A small contrastive audio-text model, trained from scratch: text encoder width 256, text encoder layers 10.
Rows from block 6 of the text encoder, named by matrix and row number. Rows with one number belong to one attention dimension. Each number is 200 + 40 x the weight over its row's rms, rounded and kept within 0 to 999. All counts start at 0. After the name is the row's rms in percent of the matrix's.
# q: attention query, key and value (stacked) (text_encoder.blocks.6.attn.qkv.weight, 768x256, the q third), inputs 0-127
# k: attention query, key and value (stacked) (text_encoder.blocks.6.attn.qkv.weight, 768x256, the k third), inputs 0-127
q.82,103,221,201,176,250,262,227,240,188,241,221,284,233,184,241,233,184,141,213,160,229,217,191,170,180,184,140,264,249,245,214,152,213,269,146,186,242,203,213,235,227,196,268,165,134,208,110,276,221,258,195,121,138,193,216,253,181,193,218,169,181,126,260,181,193,220,222,218,163,166,212,184,213,123,176,195,202,191,184,204,98,165,182,200,148,97,247,223,210,183,204,271,106,165,207,169,197,231,187,207,215,204,145,137,257,259,231,207,183,288,103,135,215,210,217,255,172,271,209,155,228,287,186,171,245,170,173,189,235
q.83,110,167,151,227,161,198,195,186,164,214,194,148,193,264,194,134,214,224,254,187,211,215,194,215,168,148,226,188,172,238,183,266,155,183,181,312,167,245,197,190,196,264,224,169,214,166,177,82,232,182,196,206,196,234,169,210,205,190,179,235,240,174,176,235,141,188,239,293,190,218,243,216,200,211,187,264,188,165,207,223,214,189,133,247,220,165,178,185,205,210,181,194,202,163,165,225,213,208,160,177,237,151,212,189,217,193,268,238,199,122,200,188,246,202,185,162,212,181,215,241,235,201,232,244,210,147,184,226,205
q.84,096,206,175,177,167,170,159,195,240,297,208,136,162,240,209,163,170,216,176,271,216,140,170,210,262,178,204,303,253,211,242,134,156,241,208,165,217,223,162,201,177,104,177,162,183,201,186,212,207,151,190,271,187,171,230,217,196,192,184,226,130,163,171,219,190,198,239,269,192,213,262,232,212,197,185,224,205,210,221,192,164,211,176,179,168,185,142,185,219,215,265,240,206,215,233,238,169,197,186,179,151,226,270,207,159,182,261,264,189,190,184,188,244,223,131,99,271,140,137,152,150,272,157,150,146,137,230,250,189
q.85,104,159,235,152,130,225,173,171,193,191,203,263,244,215,208,256,241,170,300,242,195,162,175,234,166,187,143,120,204,228,202,214,169,206,255,201,152,209,257,240,205,138,188,182,190,223,170,177,237,103,245,232,178,209,178,160,222,215,201,198,247,178,281,181,201,159,196,210,215,175,193,124,112,238,146,278,215,221,180,111,195,187,270,115,218,212,186,202,219,199,192,178,251,242,189,196,253,244,235,212,263,217,71,230,199,117,258,169,275,151,225,199,245,229,218,213,176,182,200,243,213,145,251,171,216,295,230,180,220
q.86,098,163,238,191,155,197,263,245,207,163,166,230,244,191,203,276,118,273,181,147,138,121,178,207,192,156,137,195,223,151,150,302,149,166,237,286,241,194,224,147,173,244,239,252,239,238,182,110,169,225,191,217,197,244,137,260,282,169,135,195,214,197,203,170,176,183,279,256,206,127,73,176,166,211,182,213,205,236,163,161,218,224,144,210,256,156,227,221,184,211,215,210,277,193,155,182,229,183,198,143,265,189,256,207,196,175,264,157,185,202,214,249,256,133,170,185,242,207,241,198,205,185,249,180,203,210,206,289,168
q.87,108,212,207,171,185,167,159,200,163,164,246,188,203,241,121,192,239,187,96,186,122,207,148,228,215,139,152,181,173,177,263,156,182,236,222,172,216,219,194,163,237,200,210,127,135,261,149,208,221,169,140,201,189,222,276,159,246,296,244,156,184,223,156,213,185,196,245,223,176,182,188,101,186,210,251,242,208,163,184,197,125,152,204,185,161,227,215,235,171,251,299,301,222,281,232,207,186,213,232,249,195,151,193,223,217,197,174,256,202,170,189,186,257,205,202,210,170,197,289,206,189,244,169,236,96,312,199,157,205
k.82,100,241,123,206,273,215,194,182,154,180,214,210,209,235,217,180,230,253,235,150,307,264,221,228,212,284,320,247,170,228,229,179,214,194,129,212,193,156,181,170,166,131,154,177,203,168,186,248,201,189,177,178,182,162,172,207,196,196,200,220,151,138,230,160,197,181,221,289,191,229,178,170,225,189,180,183,208,281,140,251,161,193,269,236,147,184,268,275,208,144,234,135,245,184,130,206,220,132,178,134,246,194,270,288,225,210,229,180,243,281,210,138,212,193,150,246,210,196,227,124,232,282,200,173,177,218,229,178,197
k.83,103,238,187,195,246,197,196,180,159,237,152,244,253,165,201,168,241,157,204,160,192,199,220,245,225,242,184,93,193,174,180,261,280,207,145,197,235,226,181,234,240,133,260,186,150,308,213,228,201,203,204,211,179,239,223,119,184,227,202,197,171,206,202,195,178,260,159,122,200,225,137,227,200,212,167,188,229,192,152,186,307,189,180,240,172,180,216,151,203,198,219,193,199,187,215,125,173,158,202,230,139,178,248,209,234,237,169,215,205,166,242,287,200,175,170,160,175,184,253,172,154,154,136,166,232,237,246,254,258
k.84,104,177,138,218,152,248,183,225,184,203,142,230,187,191,159,244,225,212,267,179,223,278,171,277,200,215,138,187,301,157,217,128,170,243,181,215,226,244,155,236,200,222,223,162,168,193,134,260,176,241,210,92,185,220,194,208,183,185,207,193,147,180,192,178,240,222,167,321,245,222,153,231,228,125,179,136,221,142,205,244,203,169,248,289,172,204,184,194,207,125,199,171,181,186,165,180,213,136,216,232,133,168,203,206,174,208,205,217,213,168,176,175,155,250,154,193,154,197,228,229,144,184,113,170,257,254,193,228,251
k.85,105,212,231,146,125,222,183,146,248,240,164,237,171,272,279,255,212,148,189,200,111,288,213,248,168,227,201,224,198,164,86,194,234,282,223,181,325,212,192,177,170,186,149,171,203,205,190,183,228,183,247,167,274,152,182,217,178,164,194,186,214,201,180,148,153,202,186,169,244,178,204,140,123,242,152,149,285,239,151,197,243,212,197,149,239,192,214,214,90,236,157,198,245,222,196,204,246,129,181,153,267,327,213,240,250,196,205,206,200,231,222,191,150,160,214,142,270,179,142,225,226,170,202,198,201,199,236,207,241
k.86,094,190,258,212,213,168,199,182,222,252,156,255,245,180,210,227,217,133,235,233,101,210,217,273,231,105,177,181,207,112,208,168,176,208,179,183,243,208,161,214,223,186,237,211,207,149,267,236,258,202,220,209,246,213,133,124,143,206,207,254,179,148,236,254,187,220,142,188,193,194,216,192,105,161,195,205,248,204,243,127,266,228,197,142,151,206,188,178,242,196,186,167,200,206,184,189,184,220,201,207,219,174,178,186,279,205,258,217,197,169,138,170,212,187,213,84,186,174,126,218,151,150,156,270,190,165,236,213,252
k.87,097,256,214,219,196,273,238,257,226,159,240,141,189,144,193,229,223,173,217,186,193,213,241,216,209,227,229,191,235,133,136,137,193,225,193,243,218,172,181,124,234,269,149,195,164,209,164,149,189,193,111,183,243,209,177,241,220,146,215,194,234,253,128,192,252,232,176,209,165,196,160,212,152,200,219,181,207,226,299,159,163,229,233,220,195,109,262,176,170,274,239,195,259,190,163,177,225,162,163,159,156,272,159,204,174,177,161,218,220,211,183,168,160,169,149,146,177,246,189,182,218,172,198,257,187,186,181,241,218